From a checkpoint of a small image captioner.
Training: adam_atan2 at rate 0.00068, 5100 steps, batches of 48.
Rows from block 9 of the image encoder, named by matrix and row number. Each number is 200 + 40 x the weight over its row's rms, rounded and kept within 0 to 999. All counts start at 0. After the name is the row's rms in percent of the matrix's.
# mid10: scale 2 3x3 conv (encoder.blocks.9.mid.1.0.weight, 72x72x3x3), inputs 0-10, a 3x3 kernel for each
mid10.23,103,273,276,282,301,159,212,96,185,207,195,130,205,201,172,186,174,258,205,180,267,245,165,151,214,161,212,219,223,222,183,256,203,180,236,221,176,169,187,208,226,189,175,185,199,139,223,254,186,183,198,120,189,169,194,209,265,281,168,198,162,257,230,159,226,230,239,248,208,237,182,283,167,174,247,175,151,197,200,179,151,227,272,276,247,159,203,188,220,209,226,178,177,225,169,192,231,193,165,198
mid10.24,100,183,220,244,208,91,174,180,212,149,198,160,231,296,145,192,253,104,163,263,228,176,141,172,254,151,127,166,211,215,164,224,209,142,258,135,166,176,176,196,161,172,205,223,245,186,154,192,209,246,218,211,156,228,165,269,258,206,215,116,188,161,137,265,211,225,272,197,133,100,188,218,282,154,233,189,264,245,205,136,209,207,253,261,139,166,231,235,161,145,144,176,146,312,150,189,224,257,173,182
mid10.25,099,216,179,194,239,189,115,157,249,131,206,220,228,221,126,162,268,200,186,206,176,116,250,192,177,199,185,259,225,195,246,168,165,157,223,223,230,188,216,168,254,212,262,128,205,163,225,153,186,216,210,237,203,212,287,259,190,163,118,121,235,194,152,178,63,100,166,133,206,208,161,224,192,265,218,113,199,297,234,213,187,153,148,149,214,195,233,198,243,152,180,234,246,267,177,170,190,216,193,263
mid10.26,102,161,210,174,158,254,135,194,190,193,269,161,187,165,190,130,154,205,180,189,214,247,224,194,157,199,145,164,182,231,218,227,164,181,153,215,165,190,227,178,253,216,177,255,231,213,242,155,162,226,229,169,227,215,189,189,143,202,177,192,280,163,255,131,206,190,198,123,239,258,184,228,177,159,116,202,194,206,243,196,220,243,129,103,229,205,171,209,194,207,88,214,222,158,189,210,239,180,161,188
mid10.27,103,246,239,192,182,194,244,215,256,223,236,132,212,228,194,222,227,222,223,164,141,171,232,196,102,174,215,165,208,216,109,201,144,170,236,267,232,278,279,242,250,180,228,191,191,218,222,231,171,214,265,215,208,186,214,211,188,131,185,175,135,123,189,162,196,300,130,172,221,218,185,282,216,254,247,222,219,175,253,295,182,219,190,145,230,284,201,191,192,249,241,169,188,229,208,196,258,294,220,232
mid10.28,101,223,196,273,213,274,180,219,235,244,203,184,111,198,208,242,171,192,188,244,207,214,173,199,201,154,187,194,205,197,174,192,242,176,161,152,233,200,217,209,184,166,251,236,220,182,199,224,200,190,230,242,158,181,163,189,184,191,233,236,206,114,233,225,191,213,211,275,247,192,162,222,257,249,225,159,161,260,231,229,170,107,207,199,192,207,165,205,249,165,226,154,272,223,121,218,154,173,161,141
mid10.29,098,221,211,292,184,195,156,191,198,169,243,216,216,266,85,149,213,243,228,267,235,102,216,135,181,158,188,169,254,254,194,179,233,159,195,171,156,169,218,154,212,193,192,231,229,217,195,207,252,128,209,180,199,148,167,280,235,260,174,288,177,213,196,213,268,215,211,195,152,154,139,126,225,190,200,197,199,171,252,198,248,181,192,242,180,184,236,189,258,204,232,182,163,129,232,210,206,200,236,171
mid10.30,101,175,185,154,150,159,208,221,239,220,205,139,157,211,153,208,230,251,251,95,212,144,251,205,151,148,263,161,224,182,199,237,165,240,158,219,220,172,156,179,138,223,241,198,126,185,189,226,174,216,176,179,188,176,245,135,246,183,217,252,152,222,225,205,267,229,244,185,255,146,179,171,121,112,175,205,176,252,228,172,114,165,204,232,230,205,272,139,204,198,186,269,264,170,216,164,161,205,241,185
mid10.31,100,129,215,164,147,166,197,229,204,274,290,246,194,229,213,216,214,221,214,225,228,212,244,263,197,152,225,253,265,286,197,265,190,190,196,192,133,163,144,225,171,211,169,192,128,255,308,265,172,211,186,158,247,196,236,239,182,182,182,188,167,272,196,212,323,201,211,142,215,208,229,222,251,194,122,110,136,188,202,156,137,152,264,273,286,288,199,208,229,300,204,225,202,210,165,165,123,149,218,211
mid10.32,105,206,265,180,120,221,142,238,216,245,160,218,174,164,224,190,152,169,170,179,216,148,122,169,192,205,193,256,187,148,244,171,220,190,258,272,155,212,225,166,194,215,176,176,190,205,267,204,222,242,196,216,153,265,228,256,203,211,264,94,181,248,240,194,245,207,216,212,207,185,144,235,189,197,179,221,224,168,202,218,274,155,202,160,133,151,229,174,236,173,224,204,189,302,294,235,203,203,176,247
mid10.33,102,224,247,225,279,156,165,213,216,178,143,142,296,218,219,217,260,261,272,229,257,228,258,263,163,236,165,161,209,207,248,158,204,185,161,161,216,236,217,201,185,173,188,122,167,226,186,180,190,163,202,222,141,119,219,247,223,206,205,178,170,192,156,265,152,210,182,222,183,157,247,220,181,186,224,225,223,192,175,258,294,232,235,223,187,179,218,232,280,208,251,301,156,246,139,257,250,209,167,281
mid10.34,099,148,196,132,217,200,137,228,204,245,270,226,148,177,180,185,200,174,202,223,200,160,156,202,197,246,214,156,95,199,172,181,178,268,129,228,227,202,179,120,176,254,189,208,163,206,287,189,247,218,203,170,147,174,240,210,246,179,148,256,207,278,255,199,245,151,246,274,235,127,220,227,140,180,214,218,186,248,121,183,98,205,233,217,231,130,237,193,183,223,212,197,166,239,182,197,167,180,203,175
mid10.35,099,214,192,170,151,228,201,151,236,148,210,269,171,138,236,216,279,178,128,174,153,208,131,282,177,260,155,177,181,176,207,214,210,180,249,247,223,242,231,165,177,187,212,156,181,226,220,260,204,295,142,177,211,241,204,199,230,184,134,113,148,222,203,198,203,179,161,188,226,170,148,152,205,204,244,134,239,296,150,290,241,201,186,230,215,229,239,182,109,185,174,213,232,221,259,221,258,348,218,145
mid10.36,098,170,220,158,186,216,227,292,210,191,207,236,224,302,192,150,178,249,226,216,226,233,261,200,184,241,196,263,279,215,166,170,160,175,219,198,194,233,211,220,98,277,215,120,146,186,230,191,188,178,197,231,213,198,211,186,183,127,220,259,191,220,191,174,216,186,263,238,230,174,185,215,209,168,147,206,145,224,134,209,146,202,198,190,177,250,228,189,195,245,299,210,202,194,238,195,180,168,242,202
mid10.37,100,188,177,252,185,261,206,211,206,149,196,215,204,189,110,180,277,193,185,188,197,204,215,147,185,175,219,209,171,201,207,197,186,231,193,210,184,291,285,241,224,193,233,240,251,195,188,160,222,234,238,206,176,188,180,153,222,239,279,162,225,187,203,165,249,244,270,258,223,198,182,143,172,177,233,237,184,152,257,135,173,151,220,251,236,213,176,78,209,185,181,242,221,231,162,149,197,191,201,236
mid10.38,102,180,214,236,165,236,194,222,176,191,160,187,211,224,170,138,237,192,194,200,249,186,263,181,231,181,196,110,246,219,165,158,107,207,246,163,102,240,264,229,228,237,207,188,219,207,202,266,226,236,237,200,260,197,265,200,159,202,248,235,236,199,217,212,286,264,217,248,245,192,223,164,196,211,240,255,262,196,232,243,196,251,236,196,238,211,158,204,217,220,210,196,215,104,202,175,231,170,179,226
mid10.39,102,178,258,244,156,204,210,163,199,195,197,244,192,150,223,139,117,182,273,205,158,295,208,233,202,166,164,215,199,225,208,213,157,187,321,191,221,221,159,178,244,143,218,218,197,202,221,238,189,167,177,151,229,209,168,166,240,190,281,221,212,215,200,173,218,184,187,162,184,283,166,188,192,239,181,217,195,143,217,218,192,234,257,245,201,226,183,225,252,276,162,178,252,228,211,189,260,202,126,188
mid10.40,100,248,188,258,222,291,130,249,182,187,185,162,189,139,218,181,245,155,231,277,196,245,260,196,230,216,239,231,201,205,150,276,126,229,177,212,199,246,296,242,126,205,141,291,296,185,216,260,170,239,165,194,238,207,222,194,188,239,246,148,242,152,151,157,182,206,264,211,197,218,183,204,239,258,270,181,179,232,215,275,263,209,242,204,225,213,263,217,239,163,188,175,188,214,202,221,205,212,154,190
mid10.41,098,244,149,197,198,199,242,162,195,161,179,193,251,232,185,226,245,248,201,158,186,309,206,194,262,205,189,255,195,180,156,244,176,235,273,264,235,222,229,148,211,129,162,180,103,118,195,174,252,148,191,232,176,235,204,208,195,183,198,176,184,246,139,171,141,204,199,240,176,218,246,183,211,186,210,183,260,216,209,215,206,217,184,200,171,177,240,185,181,112,178,163,217,252,99,175,207,127,230,253
mid10.42,099,263,188,182,258,257,212,219,239,158,306,136,148,202,232,195,150,208,114,144,207,124,216,171,150,175,207,209,244,183,205,208,195,182,183,223,235,171,182,133,168,245,174,137,145,141,173,225,199,209,182,247,198,215,146,195,135,143,168,148,154,134,288,210,194,120,230,219,263,142,201,277,232,194,216,142,169,258,218,223,105,224,158,200,198,203,270,279,158,189,200,241,247,203,224,233,181,273,165,232
mid10.43,102,203,258,229,191,107,122,183,165,184,218,234,162,193,183,215,178,222,142,206,283,203,148,184,183,197,122,259,240,125,209,235,220,216,182,192,187,260,139,179,208,276,268,253,256,206,231,167,151,241,151,152,167,140,182,204,127,192,268,174,183,195,174,292,267,224,187,243,237,126,243,227,224,267,177,321,208,207,274,157,244,269,216,245,181,225,176,177,204,178,292,282,208,254,135,166,223,185,223,207
mid10.44,099,205,197,199,162,244,174,217,220,255,294,166,172,195,188,255,216,237,145,209,227,295,224,128,192,214,184,218,250,218,195,209,227,173,251,180,190,235,104,206,203,184,210,226,209,210,172,199,212,111,240,152,185,235,245,205,154,228,193,182,147,198,171,230,237,192,208,250,199,166,172,168,239,232,265,262,223,230,253,269,234,138,248,247,207,143,201,205,242,184,266,82,227,266,223,221,182,161,182,231
mid10.45,097,174,132,191,178,183,214,232,211,168,150,215,169,172,216,234,157,214,200,137,175,179,124,210,139,172,248,176,195,239,201,254,163,259,219,180,265,168,209,233,250,225,182,176,257,187,194,190,225,208,250,194,232,201,227,170,260,149,119,177,204,163,207,270,72,156,150,199,243,146,157,242,144,163,171,184,259,245,176,175,209,139,138,212,201,195,199,251,197,147,231,289,238,193,231,178,242,220,226,244
mid10.46,097,249,158,228,194,193,216,203,208,178,277,298,258,197,178,180,114,220,149,244,246,132,261,224,219,237,260,205,151,243,242,171,181,205,233,202,207,270,217,166,136,202,270,242,212,164,164,201,216,273,174,207,175,260,156,189,202,253,176,195,198,212,169,152,250,273,224,169,197,198,216,135,204,263,206,181,196,177,244,190,126,266,207,118,235,262,204,217,257,166,158,223,256,156,199,176,149,202,240,171
mid10.47,098,194,141,177,137,199,211,229,161,257,240,149,154,191,225,205,126,176,150,184,177,228,182,284,199,134,194,129,134,208,236,197,173,174,187,183,234,118,203,140,244,124,152,205,223,202,177,183,164,171,203,229,201,224,256,180,228,187,211,208,226,242,210,168,179,181,273,172,234,214,202,216,193,158,223,182,194,199,236,271,206,202,257,119,182,216,232,227,207,169,147,218,222,232,196,230,313,231,180,215
mid10.48,101,190,157,236,213,146,184,208,212,194,234,104,174,277,103,237,210,257,246,269,194,210,230,166,201,241,170,175,235,208,221,155,153,135,160,196,199,178,195,198,220,205,204,298,239,226,192,162,167,220,227,179,203,201,222,240,214,180,234,221,237,191,206,132,230,272,244,171,118,216,224,226,217,133,136,217,228,172,181,208,175,251,205,236,138,206,208,189,189,238,168,170,133,229,138,167,147,178,180,165
mid10.49,099,269,228,197,168,238,197,131,195,205,235,224,273,152,250,233,250,192,163,150,157,173,249,209,247,301,188,163,250,230,269,138,197,173,106,192,190,224,253,151,160,211,185,228,191,125,149,144,184,145,164,137,210,190,148,243,166,190,227,211,226,170,142,191,203,217,204,166,245,276,111,273,177,169,229,207,145,202,177,186,242,177,208,221,283,193,212,200,238,210,219,160,186,135,265,176,218,201,203,214
mid10.50,102,228,259,157,209,100,186,158,249,105,279,190,288,227,184,224,231,255,198,227,226,270,192,186,295,231,181,153,165,149,122,176,159,180,102,194,195,135,278,230,230,199,127,308,242,226,209,233,205,232,183,219,185,243,182,257,161,242,213,260,169,186,172,113,242,244,216,169,188,178,232,169,119,187,151,214,100,212,170,292,217,194,218,167,177,216,148,208,191,184,178,217,153,229,144,159,156,152,161,253
mid10.51,099,269,152,229,148,197,197,159,191,212,198,198,277,204,177,194,203,167,167,205,250,261,100,167,234,194,180,198,243,242,235,152,211,264,211,160,234,252,160,195,195,144,224,202,228,157,233,261,221,182,152,114,228,141,187,197,294,168,248,184,239,139,179,236,246,146,233,209,245,228,247,122,337,237,217,183,228,200,190,203,222,263,233,183,167,172,184,199,210,206,248,200,220,229,178,198,200,194,239,232
mid10.52,096,203,231,286,235,176,183,241,244,174,204,150,189,263,167,183,228,292,183,121,160,106,177,177,211,243,195,195,216,147,81,212,213,150,209,157,236,197,202,166,214,240,177,236,162,253,209,216,220,238,244,235,293,218,201,171,257,223,227,166,199,133,159,235,203,137,175,242,180,225,209,165,205,174,229,106,228,249,238,115,233,229,251,184,165,155,176,235,235,171,277,207,164,151,214,215,219,256,197,259
mid10.53,100,248,181,218,140,287,187,204,200,235,155,207,255,198,207,170,207,254,216,237,213,184,167,220,183,227,103,106,256,232,226,192,193,160,193,273,180,152,241,212,238,184,167,251,294,229,241,238,137,198,122,184,147,159,181,193,253,166,144,234,167,136,229,217,209,201,232,127,243,215,201,133,175,202,193,210,191,62,129,209,194,208,206,250,217,169,187,225,215,248,183,251,236,194,207,218,214,208,228,280
mid10.54,102,236,234,254,234,157,170,229,219,207,291,281,229,168,188,194,245,142,288,273,138,204,142,213,205,191,190,179,180,215,160,208,158,167,202,177,147,181,200,217,228,230,202,248,195,175,214,198,147,183,139,189,171,216,139,219,249,191,242,227,200,107,243,185,246,233,275,207,201,215,165,201,202,206,171,129,218,177,190,249,222,236,227,254,175,178,174,140,251,256,135,110,235,272,185,229,180,192,129,126
mid10.55,100,257,167,219,221,172,155,193,141,223,160,161,166,252,125,134,184,235,199,163,277,265,244,191,209,142,234,155,207,213,205,307,196,260,171,243,162,258,243,214,144,170,217,320,223,161,219,230,207,189,202,109,115,182,253,115,155,229,150,197,294,180,158,249,228,242,154,191,156,265,170,154,162,146,239,216,167,226,153,267,166,156,252,161,214,259,169,193,158,132,244,208,182,268,111,252,152,214,209,237